Weights of a small encoder-decoder image transcriber: encoder layers 6, decoder width 192.
Rows from block 4 of the text decoder, named by matrix and row number. Rows with one number belong to one neuron. Each number is 128 + 24 x the weight over its row's rms, rounded and kept within 0 to 255. All counts start at 0. After the name is the row's rms in percent of the matrix's.
# fc1: MLP up (decoder.blocks.4.mlp.fc1.weight, 1152x192), inputs 0-95
# fc2: MLP down (decoder.blocks.4.mlp.fc2.weight, 192x1152, transposed), outputs 0-95
fc1.769 083 [113 136 120 174 138 160 155 140 140 112 102 155 145 108 182 150 123 123 160 160 120 163 136 135 117 119 133 160 155 110 168 117 100  98 155 125 176 133 124 133 109 154 127 146 161 159  64 122 144 167 159 134 153 123 123 160 166 115  94  90 130 100 146  90 135 111  90 124 111 137 131 161 162 132 128 127 116 139 177 141 151 143  90 134 106  93 122  88 113 121 135 145 147 159 146 126]
fc2.769 071 [149 142 126 123 124 136 136 169 143 132 124 106 141 140 111 105 136 103 163 136 149 118 150 114 177 122 110 141 111 118 121 123 102 244 109 110 116 119 120 157 149 101 139 155 124  92 167  86 147 135 134 141  85 167 121 107 170 128 120 163 100 189 126 131 128 105 150 123 106 153 121 132 129 133 142 117  66 128 100 121 106 121 125 158 111 135 135 122 107 121 142 136 115 128 127 140]
fc1.770 079 [164 127 124 111 166 119  98 107  89 115 104 118 127 159 120 118 113  98  98 102 148 106 164 136  80 179 118 148 168 152 118 158 130  93 167 146 172 144 130 129 109 133  91 127 180 163 103 138 138 147 159 157 143 118 119 106 118 127 167  97 141 119 112 111  76 125 103 124 130 136 112 149 112 137 148 152 123 158 126  85 154 158  94 159 111  88 114 113 132 152  92  99 104 115 164 154]
fc2.770 035 [136 136 153 105 115 137 136 101 128 137 149 119 140 129 119 125 167 119 141 114 167 113 158 141 141  83 103 140 130 100 122  98 171 147 118 147 118 155 148  99 112 135 142 122 103 169 175  82 144 101 145 174 125 129 132  93 127 113 121 129 145  99 123 146 124 136 155 167  98 149 159 138 114  97 110 125 127  83  94 106  96 151 115 117 127 106 137 133 141 153  92 133 112 119 135 153]
fc1.771 120 [193 143  89 124 124 131 148 120 114  70 113 124 121 140 159 124 105 100 101  92 109 134 155 119 130 153 141 124 105 105  96 150 117 126 108 143 165 150  97 165 136 171 111 114 157 139  94 146 137 121 137 133 115 108 173 151 128 155 161 103 137  98 153 118 138 169 113 164 126 159 120 125 121  91 127 169 131 134 163 137 110 131 120  96 132 113 130 100  80 155 162 145 154 173 109 138]
fc2.771 155 [115 105 127 144 158 123 100 114 137 144 184 159 141 121 119 146 117 145 116 136 167 122 141 136 131 119 126 163 129 147 155 111 173 217 149 174 135  97 153 127 132  88 109 104 108 166 116 136  98 120 113 113 176  94 134 121 127 137 112 132 151 141  94 149 150 121 144  91 150 124 158 127 112 189 118 108 115 130 108  95 148 129  90 125 113 148 164 126 175 125 157 122 148 108 125 110]
fc1.772 083 [161 156  95 138 113 139 151 143 140  82 138  88 157 141 120 135 155 167 131 153 165 109 134 130  83 148 128  91 154 175 134 155 115  98 106 146 159 161 105 103 120 150 154 126  99 138 148 133  87 128 125 127 117 132 172 122 108  91 149 144 139 130 140 106 127 157 122 120 161 131 132 134 161 125 166 127 115  91 151 157 182 154 145 112 110 162 107 106  87 144 125 117  99 167 143 137]
fc2.772 044 [130 137 122 144 174 173 138 143 162 134 108 121 152 104 107 110 148 137 137 120 131 119 131 140 171 134 107 133 115 116 161  88 121 255 160 110 119 128 130 117 100 106 116 156 136 160 144 162 113 142 118 127 126  91 128 115  94 142 115 125 150 162 131 101 135 110 186  91  94 126 114 131 103 172 104  99 118 145 123 155  94  89 148 144  91 135 114 119 141 129 134  99 118 139  98 135]
fc1.773 083 [113 123 138  92 116 136 128 169  91 154 113 127 122 138 171  86 102 135 106 163 153 150 164 149 100 117 147 112  93 155 141 111 125  85  95 180 106 124 107 104 113 162 127 114 170  91 158  78 117  96 144 127 141 148 130 110 160 159 105  90 107 151 116 150 126 159 158 118 162 112 113 109 100 109 114 130 119  90 115 158 138 129 130 105 153 108 139 120 120 163 121 105 143 100 159 136]
fc2.773 038 [113 125 152  95 111 134 167 160 139 122 112 154 160 147  94 122 143 106 152  82 115 131  97 127 157  92 115 133 148  99 109  89  85 200  90  98 100 106  92 153 128 117 144 116 141 149 183 151 139 165 107 131 131 102  80  85 157 108 103 124 151 146 119 116 123  98 161 126 126 132 117 129 102 105 104 110 128 110 142 102 123 111  92 121 156 140 159 114 117 163  91 133 102  83 114 123]
fc1.774 134 [143 119 114 128 104 177 131 118 137 103 143 146 102  98 126 113  95 112 122 103  93 135 127 116 117 149 138 118 132 103 101  99 126 142 142 165 138 153  97 130 112 150 111 157 115 110 149 124 148  82 100 135 131 162 138 127 147 135 140 106 139 118 157 140 113 156  91 169 139 150 125 142 134 101 108 179 175 140 183 141 119 130 124 127 144 119 132 132 134 128  98 126  80 156  85 162]
fc2.774 172 [144 115 123 128  91 103 102 132 160 115 136 115 105 102 127 180 165 142 126 144 124 101  96 168 103 108 113 140 116 127 116 110 162 104 148 156 139 135 143  99 101 108 116 109 111 159 173 131 144 119 132 201 147 104 104 144 112 154 174  97 117 100 128 160 140 126 109 139 110  95 102 100 111  97  87 154 135 138 128  91  98 130 117  97 110 109 125 124 153 114 134 128 103 121 112 108]
fc1.775 074 [111 122 124 137 158 115 149 121 126 105 141 102 132 174 120  86 172 135 127 145 125 116 131 135 125 170 166  83 146 147 112 127 158  70 115 115 180 107 107 168 170 141  93 119 108 100  99 167 135 140 101 161 104 136 128 111 163 112 159 127 150 144 164 162 124 176 103 137 164 166 102 146 150 138 117 163 130 102  95 118 109 138  94 108 147 123 141 143 104 150 138 124 116 122 122 153]
fc2.775 034 [136 114 142  75  97  78 178 124  91 134  95 154 171 146 129 175 130 111 142 104 112 148 126 100 136 118 143 124 140 125 130 127  59 139 136  82 102 102 125 110  87 145 108 156 123 104 134 146 122 117 142 112 138 165  87  85 129 112 107 128  89 122 146 119 130 158 147 134  96 145 149  89 121 115 122 142 149  94 123 147 120 112 141 100 125 116 122 109 140 161  90 140 142 141 130 155]
fc1.776 115 [157  95 128 108 146 117 122 105 140 146 113 115  95 100 133 129  72 151 134 144 173 147 100 127  97 155 144 130  93 116 113 114 153 136 127 105 144 103 122 139 106 105 105 107 131 136 106 156 140  99 146 130 129  80 159 201 108 173 130  89 135  88 145 170  99 169  99 112 117 159  99 110 161 100 140 152 150 132 122 145 118 134 125  96  93 128 135 127 107 135 163 134 153 111 137 107]
fc2.776 128 [136 141 116 129 140 110 133 110 139 102 124  60 150 115 157 149 166 114 121 139  89  91 114 169 103 125 145 160 101 102 135 169 109 109 113 101 140 119 116 157 125 101 105 132 141 174 132 168 110 154 173  98  92 136 139 139 177 119 100 128  91 117 127 106 133 156 177 155 126  88  95 152 120 152 157 125 127 124 113 136 147 107 102 147  93 151 151 103  94 120 112 110 119 157 127 144]
fc1.777 077 [124 128 155 166 122 157 115 159 157 122 106 134 121 114 158 144 172 150 148 138 123 127 104  88 114 136 176 161 122 136 150 137 142  98 137 139 141 165 144 157 121  89 112 131 102 106 126 118 118 116 176 158  91  96 101 109 114 102 114 103 170 131 167 107 144 135 136 107 172 124 137 122 109 129 145 100 165 143 172  89 185 120 154 151 156 111 121  86 110 132  87 101  97 113 140 127]
fc2.777 045 [130 111 128 156 156 100 141 102 149 143  94  97 153 137  96 136 121 147 139 133 184 112 122 155 182 157 131  98 111 126 173  68 119 160 123 131 115 132 154 160  93 114 116  98 153 103 150 103 130 127 107 125 160 103 109 115 124 154 124 132  89 144 133 120 114 111 125  56 108 130 102 108 165 174 118  91 125 114 125 168 160 168 138 160 124 124 126 145 124 124 135 151 103 127 102 139]
fc1.778 085 [128 121 159 159 169 137 155 124 109 143 134 140 149 163 167 123 125 141 159 148 103  88 101  81 105 169 141 151 114 125 142  97 157  73 170 152 140  97 157 119 139 150 124 104 122 135 165 134  90 150  94 118 110 123 132  95 161 110 113 128 114 142 144 141 126 102 130 145 163 131  88  95 129 133 126 146 142  93 166 149 181 146 108 167  83 155 131 136  94 103  99  98 119 116 129  99]
fc2.778 049 [146  73 114 154 112  95 127 170 147 105 120 125 120 118 147 117 145 150 169 163 167 113 143 176 138 135 147  97 127 142 148 136  83 140 131 155 134 129 145 155 121 109 101 116 131 133 120 174 121 130 146 151 167 103 136 148 108 140 127 103 134 155 116 114 129 145 139 156  76 177 102 107 135 125  70 153 122 120 118 144  93  68 157 174 118 144 123 135 167 100 100  75 119 118 118 139]
fc1.779 147 [113 134  89 172 132 121 121  94 105 134 132 142 113 130 138 120 106 111 115 153 130 100 144  96 116 131 164 115  87 157 185 113 113 134 147 140 109 121 156 147 161 150 110 122 106 159 113 129 124 115 124  88 148 114 136 152 138 120 120 168 148 129 121 111 158 111 131  93 157 138 208 127 128 137 149 124 119 108 100 103 124 108 163 152  75 122 106 151 172 122 143 122 129 150 116 121]
fc2.779 189 [118  96 160 132  92 131  98 116  96 153 134 138 131 113 123 140  94  68 123 141 140 118 119 114 158 141 136 120 147 137 112 122 127 238 137 116 136 121 159 104 125 176 157 115 146  88 137 134 122 110 167 114 122 100 115 113 126 107 103 109 110 125 117 114 145 119 102 131 155 137 128 117 141 134 175 119 116 124 112 119 108 140 120  80 147 118  95 128 117 135 136 124 142 158 137 114]
fc1.780 132 [154 163 117 157 151 124 147 134 128  88 119  98 136 131 158 157 130 146 110  96 121 148 181 125 124 152 159  91 158 117 130 142 135 122 144 112 142 164 136 120 112 158  86 156 124  84  89 125 124 123 178 141  82 165 108 136 149 139 119  87 122 125 155 137 120 168 125 148 115 173  97 167 127  97 154 105 117 110 145 165 126 146 134 121 149  94 149 148 100  92 164 136 172 139 123 121]
fc2.780 156 [148 105 147 108 127 184 172 169 109 147 137 108 163 129 138 123 138 143 144 142 123 123  93 131 166 132 105 112 129 130 104 141 146 162 102 140 120 137 143 119 120  98 160 123 124 108 148 149  57 141 108 143 125 153 136 114 166 116 126 103 149 102 151 109 129 122 123 179 127 125 114  74 145 124 113 143 143 123 114 119  84 142 112 151 178 138 133  97 149 154 111 129 143 122 153 192]
fc1.781 082 [114 138 114 107 162  93 102 103 119  85 145 138 135 133 170 152  99 103 135 120 142 150 176 125  83 159 136 114  99  92  99  97 147 114 118 105 180 141 132  97 137 123 148 170 152 136 130 127 108 150 147 138 133 153 106 162 123 166 103  93 105  79 102 109 127 109 151 114 171 161 107 139 135 151 116 111 145 126  99 113 141 140  92 157 115  88 154 122 149 159  90  99  86 114 141 157]
fc2.781 035 [125  81 134 150 124  84 123 107 126 139 135 183 138  91 161 152 138 128 124 194 151  91 126 165 118 158 100 143 157 154 105 141 158  69 105 114 125 157 144 143 141 117 113 147 150 147 118 167 173 146 128 117 128 132  96 117 112 114 150  60 103 123 171 129 104 116 108 142 124 149 134 136 162  97 103 151 149 125 140  80 131 131 160 165 132 148 140 113 133 109  92 176 169 125 111 120]
fc1.782 089 [151 146 122 153  94 112 154 139  85 142 152 102  81 127 128 116 112 100  92 116 160  91  96 125 107 168 116  94 154  92 147 175 144 105 123 181 140  64 127 148 119 118 120 129 133 112 129 147  87 102 112 146 123  95 144 175 153 148 142 125  98 125 145  95 166 150 113 139 127  93 113 115 107 117 137 123 119 152 123 131 137 158  81 141 139 111 132 145 129 130 114 119  98 143 158 149]
fc2.782 072 [ 87 100 104 128 108 110 108 114 154 146 103 147 109 150 148 102 156 106 143 133 141 115 142  83 147 116 106 112 170 131 131 113 132 152 101 132  87 138 151 119 143 178 154 102 124 108 126 125 150 165 168 146 131 115 130  83 136 145 165  94 126 128 156 134 148 148 135 144 154 121 108 154 144 132  93 128 159  96  94 105 110 139 186 156 145 121  92 150 161 111 132 117 118 106 122 158]
fc1.783 084 [141 117 105  82 121 126 136  91  79  99 179 138 115 152 127 135 116 102 125 108 123 121 135 149 104 183 158 138 126 121 162 124  99  80 143 102 123  89 156 127 141 130  97 118 118 158  95  99 141 136 130 145 140 173 146  76 105 155 133 136  93 143 152 106  83 141  92 160 114 152  85 147 135 118 146 106 127  96 161 151 150 145 158 153 156  99 127 123 117  97 123  99 137 185 137 113]
fc2.783 065 [154  92 105 160 140 144 148 153 168 116 136 141 155  81  93 140 150 144 106  87 128 121 141 157 140 110  98 119 116 162 151  98 119 180 105 162 129 132 137 126 156 107 103 130 132 180 133 126 122 126 113 159 132  70 162 130 117 177 130 118 130 138  90 152  89 161 110 136 123 112  83  94 112  74 127 166 122 116 158 134 122 102 118 141 121  74 156 125 138 151 123 129 107 108 107 135]
fc1.784 079 [115 100 154 167 100 162 119 130 122 135 121  88 118 145 147 155 153 129 106 146 157 143 146 104 129 134 107 150 113 112 116 163 110  98 157 136 172  87 105 112 142 114 136  91 107 116  92 131 127 108 126 137 129 137 103 133 147 136  91 113 156 129 114 131  86 174  79 135 118 147 125 103 113 117 136 126 101  95 102 154 179 149 149 161 100 103 151 151 166 149 156 127 127 129 149 158]
fc2.784 036 [142 137 131 124 130 139 115 146 161 120 153 138 161  99 102 155 150 117 121 106 112 106 100 122 203 117 103 123 103 168 140 152  85 164 112 157  96 151 108 117 146 100 148 132 116 124 145 137 115 138 119 106 131 158 144 137 137 138 142 107  78 175 141  93 140  92 157 159 152 146 126 112 153 142 121 151  97 144 103  90  81  78 120 160 116  88 174 117 144  95 100  92 150  69 100 125]
fc1.785 146 [120 146 145 160 112  73 136 104 134 145 141 143 141 148 110 153 138  96 110 135 136 170 162 114 105  98 144 144  80 183 108 135  94 130 113 105 104 157 147 135 142 187 129 154 121 150 134 102 139  91 104 107 119 165 134 116 109 137 132 177 133 122 131  99 155 113 100 144 150  90 167 106  76 130 115 129 144  84 124 142 133 119 148 106 135 127 121 192 126 136  94 161 102 151 136 115]
fc2.785 185 [164  93 113 153 154 131 124  93 116 113 134 105 118 107 118  96 112  80 105 154 146 128 127 155 138 135 133 149 127 167 144 138 181 238 129 102 141 146 171 101 142 121 121  80 172 102 130 120 133 119 110 164 120  89 144 150 124 130 121 119  96 108 105  95 144 135 137 130 177 142 125 123 147 143 144 118 118  99  91 133 102  73  93 169  96 131 124  97 121 143 123 115 171 154 137 142]
fc1.786 089 [165 116 103 144 110 133 165  94 101 141  99 135 138 163 166 149 131 161  98 136 113 153 158 105 115 114 114 105 161 105 109 147 165  88 107 139 116 114 149 142 126 164 131 120 146 137 108 126 111 120 128 164  97 115 123 157 173 104 140 146 153 121  92  88 126 176 135 111 102  95 150 104 134 126 139 143 163 114 152  99 169 128  99 155 136 145 153 120 169 164 109 157 105 118 143 136]
fc2.786 045 [122 145 141  89  95 136 129 146  88 172 122 125 125 178 145 114 122 124 185 137 116 152 120 122 166 132 131 114 169 100 138  91 122 211 103 128 142 162 104 106 109 130 152 168 108  89 155 157 128 151 117 135 139 152  51  92 150 131 115 102 137 177 144 107 122 113  89 136  88 149 154 142 105 119 123  72 103 133 127 131 121 142 139 118 173 159 116 130 122 151 139 118 136 139 127  97]
fc1.787 129 [131 149 151 149 140 102  88  99 121 117 135  94 131 136 137 184 115 114 142 130 151 148 131 117  93 131 198 132 144 157 100 140 110 125 159 104 114 150  82 122 100 127 103 129 134  77 161 161 153 126 107 135 131 152 107 149 111 101 131 107 116 102 116 125 116 108 101 117 107 162 142 130 154  93 177  98 129 127 145 139 126 184 136 106 115  95 116 159  77  69 109 159 125 170 144 146]
fc2.787 169 [178  93  95 171 137 106 132 152 155  98 126 152 107 130 158 122 129 110 135 135  98 104 111 128 125 104 121 120 131 128  92 121  98 183 163 109 141  91  95 112 134 135 120 117 147 148 111 122 145 126 105 131 132 107 128 195 111 135 119 114 108 126  69 128 166 137 112 156 120 124 120 129 124 122 148 149 106 154 105 165  66  94 154 149 145 107 117 108 153 103 120 125 183 153 109 124]
fc1.788 091 [153 119 136 135 109 150 127 153  86 108 100 136 108 147 121 149 114 108  85 152 122 150 164 119  76 179 130 115 119  90 107  91 127 112 133 189 140 163 101 126 122 137 125 142 135 101  99 132 125  93 129 134 108 143 123 171 133 167 113 131 131 138 127 118  89 179  84 148 190 144 128 120 165 150 130 139 133 117 118 143 155 134  92 145 144 128 121 117 133 144 137 124 149 162 155 133]
fc2.788 073 [124 108 146 133 143 132 117 133 132 126 118 161 154 105 122 141 119 144 154 114 148 135 133 104 194 162  97 118 136 166 156 146 152 255 148 104 149 149 147 118 118 160 111 111 124  99  84 131 114 140 108 112 139 143 147 148 129 110 147 123 156  97 117 139 124  73 127 141  95  71 124 148 120 136 125 121 135  97 138 125  92  86 109 149 141 119 148 121 173 117 110  86 169 131 150 129]
fc1.789 081 [109 109 113 105 131 161  88 158 143 120 141 141 117 134 164 103 120  97 126  98 110 152 140 156  91 119 163 149  96 123 104 118 150  76  93 123 176 123 158 102 143 120  82 170 157 130 108 168 165 125 167 115 134 108 148 101  92  90 112 154 129 131  97 161 112 139  88 149 110 116 157  94 116 163 115 159 132 112 157 108 166 102 105 102 115 166 163 122 105 145 153 137  98  97 121 146]
fc2.789 030 [141 100 171  88 160 147 103 175 116 152  96 149 143 139 110 146  95 131 117 124 162 113 135 126 127 155 158 122 132 155 154 121 162 129 147 114  95 141 143 113 150 112 126 115  91 116 137 150 148 142 151 138 123  99 158 141 138 133 104 127 119 200 102 101 138 151 154 138 124  80 158 126 156 134 154 105 116 123 101 108 155 126 129 123 111 157 142  99  83 126 153 101 144 107 117 134]
fc1.790 080 [139 128 108 122 164  96 132 103 105 119 156  92 120 127 144 112 108 153 133 127 115 119  94 121 144 145 145 152 163 112 125 105 133  92  97 120 178 153 167 103  89  93 160 156 183 161 132 123 170 154 132 142  90 119 118 168 123 153 155 136 159  94 122 129 152 109 105  90 106 118 101 154 131 103 158 101 164 121 172 152 171 175  95 139 113 126 135 131  92  82 121 155 138 175 150 111]
fc2.790 043 [127 119 114 114 148 141 149 142  97 155 183 136 155 165 173 127 132 109 117 131 112 127 116 133 124 164 151 120 143 108  63 127  86  71 143 136 153 120  89 168 154 103 150 133 150 144 124 112 133  99 122 118 137 139 135 144 128 150 131 137 133 164 161 105 103 173 118 142 156 113 105 126 138 150 107 156 137 112 142 125 123 116 132 140 136 158  71 131 126 140 123 123 110 158 120 184]
fc1.791 085 [136 149 155 120 119 113 115 159 135  85 106 114 104 116 167 132 120 144  97 161 109 106 120 140  76 150 150 117 171 113 110 118 133 113 102 136 147 102 148 131  94  98 181 132 115 135  91  97 131 128 125 156  87 132 176 109 142 107 144 160 133 144 133 117 159 150 132 145 103  91 102  91 112 161 131 158 159 107  96 135 182 166 150  76 113 134 139 136 107 121 109 141 160 147 158 137]
fc2.791 067 [ 97 108 135 158 122 160 125 128 110 107 153 145 145 137 179  77  92 115 146 122 150 139 189  72 156 179 159 137 128 165 139 147  98 161 117 123 128 122 149 142 164 114 117  99 128  91  72 103 136 117 100 134 148 110 150 129 142 133  90 150 123 140  99 100 110  94 112 121 136 138 134 148 118 135 123 128 121 100 183 148 119 107 130 191 129 114 110 116 144 108  82 157 157 141 137 150]
fc1.792 083 [117 170 139 135 142 125 133 125  67 147  98  93 142 104 179 119 169 142 106 144 131  99 149 124 106 146 169 164 129 127 145 132 134 123 120 100 170 137 107 103 133 169 113 145 133 112 150 144 117 155 134 157 103 165 174  94 150 123 129  97 166 129 118 119 108 157  96 163 102 143 118 122 171 130 130 128 157 108 150 143 157 120 115  88 135 122 121 159 111 113 123 106  92 140 125 118]
fc2.792 048 [132  99 109 130  98 110 126 154 113 129 138 154 122 126 130 136 161 110 152 125 102 103  84 149 141 152 110 113 168 123 100 127 110 162 149 109 141 136 129 169 131 104 159  88 147 147 128 116 150 111 120 137 146 125  90 173 145 148 144 115 131 130 130 112 150 117 100 145 161 114 111  91 113 112  95 136 134 121 109  92 112 125 146 151 131 111 153 114 168 129 121 103 164 107 129 128]
fc1.793 090 [151 104 124 136 157 103 113 108  89 139 107 101 143 138 192 119 109 182 147 135 113 152 144 138 109 173 129 132 140  89 127 114 131 125 109 141 165 157 101 116 139 110 112 142 107 130 142 138 152  92 131 104 152 132 123 159 107 121 162  93  96 134 132 154 122 167 144 134  95 127 102 157 133 143  92 143 134 121 122 114 174 145 110  97 161 116 105 111 136 129 122 171 148 158 157 163]
fc2.793 048 [135 127  94 124 163  97 110  89 180 115 118 119 119 101  89  95 115 140 149  98 133 108 133 161 155 125 141 130  95 126 134 116 103 198  98 157 128 123 127 149  85  97 137 110 162 154 145 109 150 138 110 150 164 118 145 142  99 126 118 147 131 168 150 106 107  85 118  92  87 140 108 122 139 138  79 118  97 115 106 161 117 102 150 144 101 102 136 130 126 133 148 136  93 138 131 116]
fc1.794 107 [133 144 144 169 137 116 125 133  89 125 165  72 112 108 117 119 149 137  87 111 151 110 121 114  95 163 133 110 108 145 139 110 136 120 150 149 156 140 143 180 142  93 156 122 151 132 143 134 118 132 135 110 120 116 123 148 129 122 158 115 140 102 120 129 103 162  86 137 110 148 128 120 138 109 159 143 145 145 134  94 178 189 148 135  93  89 144 135 138 182 159 145 115 151 175 116]
fc2.794 113 [103 125 131 154 141 153 112 138 125 127 109 125 170 141 155 174 139 130 144 109 105 102 127  94 148 129 126 116 132  94 128  97 105 128 113 109 166 139 116 113 140 152 110 130 121 131 157 121 101 149 135 110 107 130 119 124 171 117 105  99 163 119 154 180 105 128 121 167 131 103  53 149 133 109 159 129 149 130 142 110 107 143 126 105 163 120 166 127 110 172 109 123 109 119 145 134]
fc1.795 083 [108  83 113 148 132 138  98 113  87 138 134 108  99 116 145 149 118 114 164 109 146 100 131  95 121 123 113  93 162 108 133 155 105  92 137 112 154 141 105 114 124 126 173 129  82 114 120  98 132 113 147 156 134  99 117 144 127 144 125 130 163  82 157 110 104 114 156  95 145 128 163 158 152 157 166 153 120 136 156 158 168 139 119 167 105 153 125 157 136  85 114 104  73 136 131 123]
fc2.795 051 [139 129 100 167 136  90  91 122 141 139 130 153 132 112 137 127 124 113 150 156 128 156 138 144 166 128 127 143 120 172 155 119  99 175 148 148 132 132 118 132 118 122 121 113 128  97 156 140 130 155  81 115 138 151 143 169 107 121  95 131 108 171 139  95 122 124 104  97  72 111 145 128 129 144 111  88  80  78 122 138 136  84 191 113 118 130 117 133 128 110 104  94 127 106 105 118]
fc1.796 086 [110 129 166 115 153 121 151 112  98 104 115 148  90 122 138 103  97 101  98 155 128 133 122 124 116 146 169 135 130 149 150 173 143  74 128 109 136 126 146 109 119 129  90 129 117 120 106 105 102  95 108 160 139 166 156 150 169 150  98  98 126 119  87 140  82 107 156 138 168 106 108 142 166 106 155 104 102 113 131 129 144 119 132 132 151 163 120 114 151 161 145 157 106 110 111 155]
fc2.796 055 [111 110 151 142 129 142 102  92 142 166 117 107 162 138 124 125 125 102 110 116 156  88 125 171 160 133 173 155 120 183 140 143 130 144 118 143 104 152  94 148 146 140 153 146 140 121 148 149 110 123 126  98 138 103 143 126 119 168  88 118 145 161 143  67  98  87 101 113 147  96 128  84 153 142 146 122 164 126 140 135 155 163 160 134 116 106 136 139 106  93  92 104 122 105  78 113]
fc1.797 076 [130  95 160 153 139 134 100 143 137 153 165  85 114 124 150 166 155 135 120 168 115 109 128 119 117  98 129  86 104 132  97 120 112  76  94 117 166 115 121 142 114 144 101 161  89 156 116  93 152 126 139 153 164 118 141 146 167  84  96 116 149 129 143 113 163 132 173 162 162 129  87 120 158 163 113 100 124 146 145  98 133 125  97 138 146 128 111 115 109 114 103 147 114 139 115 166]
fc2.797 038 [156 119 117 117 114  90 163 142 128 133 113 162 142 131 113 134 173 144 134 140 144 103  96 135 145 112  93 136 129 130 102 129 126 181 138  97  92 151 156 102 174 132 145 160 158 157 104 115 137 123 128 111 108 163 118 149 114 157 142  89 116 144 116 168 156 105 139 157 133 107 146  81 106 116 107 159 117 117 115 146  90  75 132 124 107 132 135 131 162 160  90 103 124  64  91 114]
fc1.798 122 [105  95  96 168 136 146 120 118 129 110 154 145 112 152 129 109  97 127 147 153 156 131 185 120 107 170 116 106 124 108 137 123 156 131 116 146 165 104 155 142 168 154 114 119 103 100 122 153  86 112 113 165  91  99 170 122 150 131 112 159  99 100 130 101 116 143 121 165 128 140  92 109 141 133 114 125 151 121 106 128 147 164 127  99 132 119 152 105 151 192 149 156 129 140 189 117]
fc2.798 158 [101 134 170 107 132  96 127  93 164 154  91 147 114  99 151 130 162 141 135 102 119 140 104 157 133  96 158 124 155 106 105 105  81 186 156 114  82  86 110 171 136 145 129 136 101 122 156 113 145 129 148 106 140 137  74 134  72 149 127 143 122 151 115 122 166 122 138  95 109 136 143 121  88 156 154 135 125 163 134 130 107 129 143 106 152 119 116 162 128 117 114 137 103  87  93 110]
fc1.799 086 [163 141 153 112 127 125 161 149 119 153 141  97 148 105 118  97 106 148  88 102  90 138 106  88 133  97 157  79 152 154 156 123 102  70  93 153 108 142 149 162 139 165 128 121 169 158 108 160 144 127 151 136 153 167 151 125 168 119 140 169 140 118 112 120  91 164 103 150 106 108 124 122  90 161 160 126 136 137  98 115 135 116 134  95 153 154  98 168 112 114 139 140  99 107 165  95]
fc2.799 051 [111 129 140 106 142 129 129 146 133 147 130 133 149 131  96 131 162 119 124 126 116 128 128 123 196  91  84 123 134 139 145 104 127 255 105 109  77 119 150 123 131 118 106 144 107 139 167 137 126 130 117 142 168 132 104 119 125 133 127 124 132 169 122 133 137 139 119 136 153 146 113 126 118 119 130 118 116 120 127 105  77  91 107 136 132 120 158 123 133 188 120 138 109  93 106 128]
fc1.800 125 [155 123 102 106 168 108 151 133 108 111 142 103 100 138 124 102  99 158 153 144 150 138 146 124 114 178 139 135 105 120 112 132 172 127 126 141 175  96 108  95 139 122 123 123 114  75  78  85 129 109 125  81 116  97 157 143 125 169 167 140 171 106 160 174 123 159 156 126 151 127 149 135 130 116  88 155 144  97 195 137 175 128 151 130 109 149 128 125 102 107 127 129  93 165 144 127]
fc2.800 144 [112 133 102 130  91 127  95 126 184 142 118 182 143 155 152 114 138 137 147 117 137 109 119 126 150 109 122 125 134 122 120 128 113 145 152 122  95  91 118 122 115 146 152  90 119  94 119 123 158 150 109 137 138 129  95 145  81 119 154 147 132 150 116 146 132  94  96 111  76 103 174  91 114 169 103 112 111 164 124 110 129 125 184 162 141 136 144 146 145 128 127  84 159  76  93 153]
fc1.801 165 [114 127 129 166 110 129 106 105 118 138 141 149 133 148 132 131 164  76  77 131 145 120 137 102 141 119 137 133 134 154 176 107 106 134 153 104 133  99 103 149 130 124 116 126 131 130 113 152 113 115 145  98 145 128 118 112 165 153 100 140  74 142 133  92 178 109 141 110 159 170 128 130 156 112 178 104 106 129 137 158 149 135 134 193 113 106  96 148 187  98 110 149 108 140 132 134]
fc2.801 221 [130 149 138 127 142 157 163 138 160 129  86 107 100 136 124 133 130 166 151 125 125 123 128 143 147 162 111  98 156 102 131  95 125 185 150 153 139 138 148 113  92  72 163 110 150  73 118 102 135 130 131 154 130 120 121 121 127  76 154 135 139 134 138 135 108 130 137  99 128 127  64 164 152 161 104  87 114 148 134 117 150 139 129 113 120 145 142 127 103 126 162 101 115 111 110  95]
fc1.802 122 [138 112 136 117 118 160  92 137 156 117 149  98  72  96 149 133 151 138  86 158 126 133 132 118 121 172 121  95 131  90 110 113 147 128 103 153 162 141 126 152 110 151 127  96 130 139 136 164 138  71 151 163 142 121 174 128 164 117 123 105 133 105 120 132 135 125 116 133 157 107 128  83 165 112 143 172 114 118 183 141 161 182 114 120 133 114  99 111 129 124 119 115 118 182 161 114]
fc2.802 137 [119  94 128 155 118  72 119 148 115 148 106 114 128 115 123 110  90 130 124 168 132  86 121 150 111  84 104 141 155 127  88 138 134 112 122  98 150 144 141 163 121  89 199 118 166 169 160 169 123 162 101 117 142 118 109 157 127 114 116 144 114 109 116  97 144 132 105  84 133 101  80 151 111 159 127 119 127 129  92 123 160 121 161 115 158 136 130 121 111 135 117 152 147 135 124 113]
fc1.803 075 [149 135 119 125 162  99 122 136  82  93  98 144 145 138 137 152  90 162 145 137  99 136 150 122  90 126 129  91  90 128 111 134 114  66 109 141 152 141 121  91 101 137 131 146 110  95  95 148 128 172 116 108  90  99 160 123  96 170 115 147 133  95  89 123 103 168 153 168 136 137  95  91 123 101  94 143 170 106 155 115  98 165 127 126 129 113  98 167  90 105 144 143  99 124 133 109]
fc2.803 027 [123 108 106 128 140 139 155 141 161 168 139 168 129 135 132 162 144 151 126 118 140 177 153 146 124 120 114 156 108 171 146 111 108 139 116 125  79 132 171  94 105 144 117 124  84 123 162 160 111 149 141 150 127 128 134 153 138 135 175 146 138 149 118 155 113 151 111 113  95 114 171 132  99 158 133 145 162  96 126 107 131 106 132 133 140 155 156 107 134 178 121 126  88  88  81  98]
fc1.804 130 [ 83 142 174 150 115 125 121 166 113 157 107 135 118 113 116 119  82 158 169 156  93 140 154  84 115 107 129  84 119  75 143 137 148 104 125 102 115 129 117 158  92 124 170 106 127 126 138 148 135 151 156 124 128 113 127 116 145  92 105  94 156 120 145 147  96 145 117 137 118 147  88 108 190 155 115 116 118 157 118 146 146 132 102  97  89 153 140 126 113 137 118 154 156 109 145 118]
fc2.804 160 [136  76 129 172 123 142 134 103  79 119 151 107 178  76 143 113 136 100  99 140 127 118 124 170 151 125 166 162 123 174 148 126 135 166 109 100 118 146 150 129 139  96 134 104 165 121 149 172 125  93 130 143 165 122 145 115 152 115 112 125  92  98 119  90 147  85 120 131 141 179 157 107 126 135 147 179 134 150 123 147 125 111  91 168 151  96 156 124 163 121 123 101 104 125 116 164]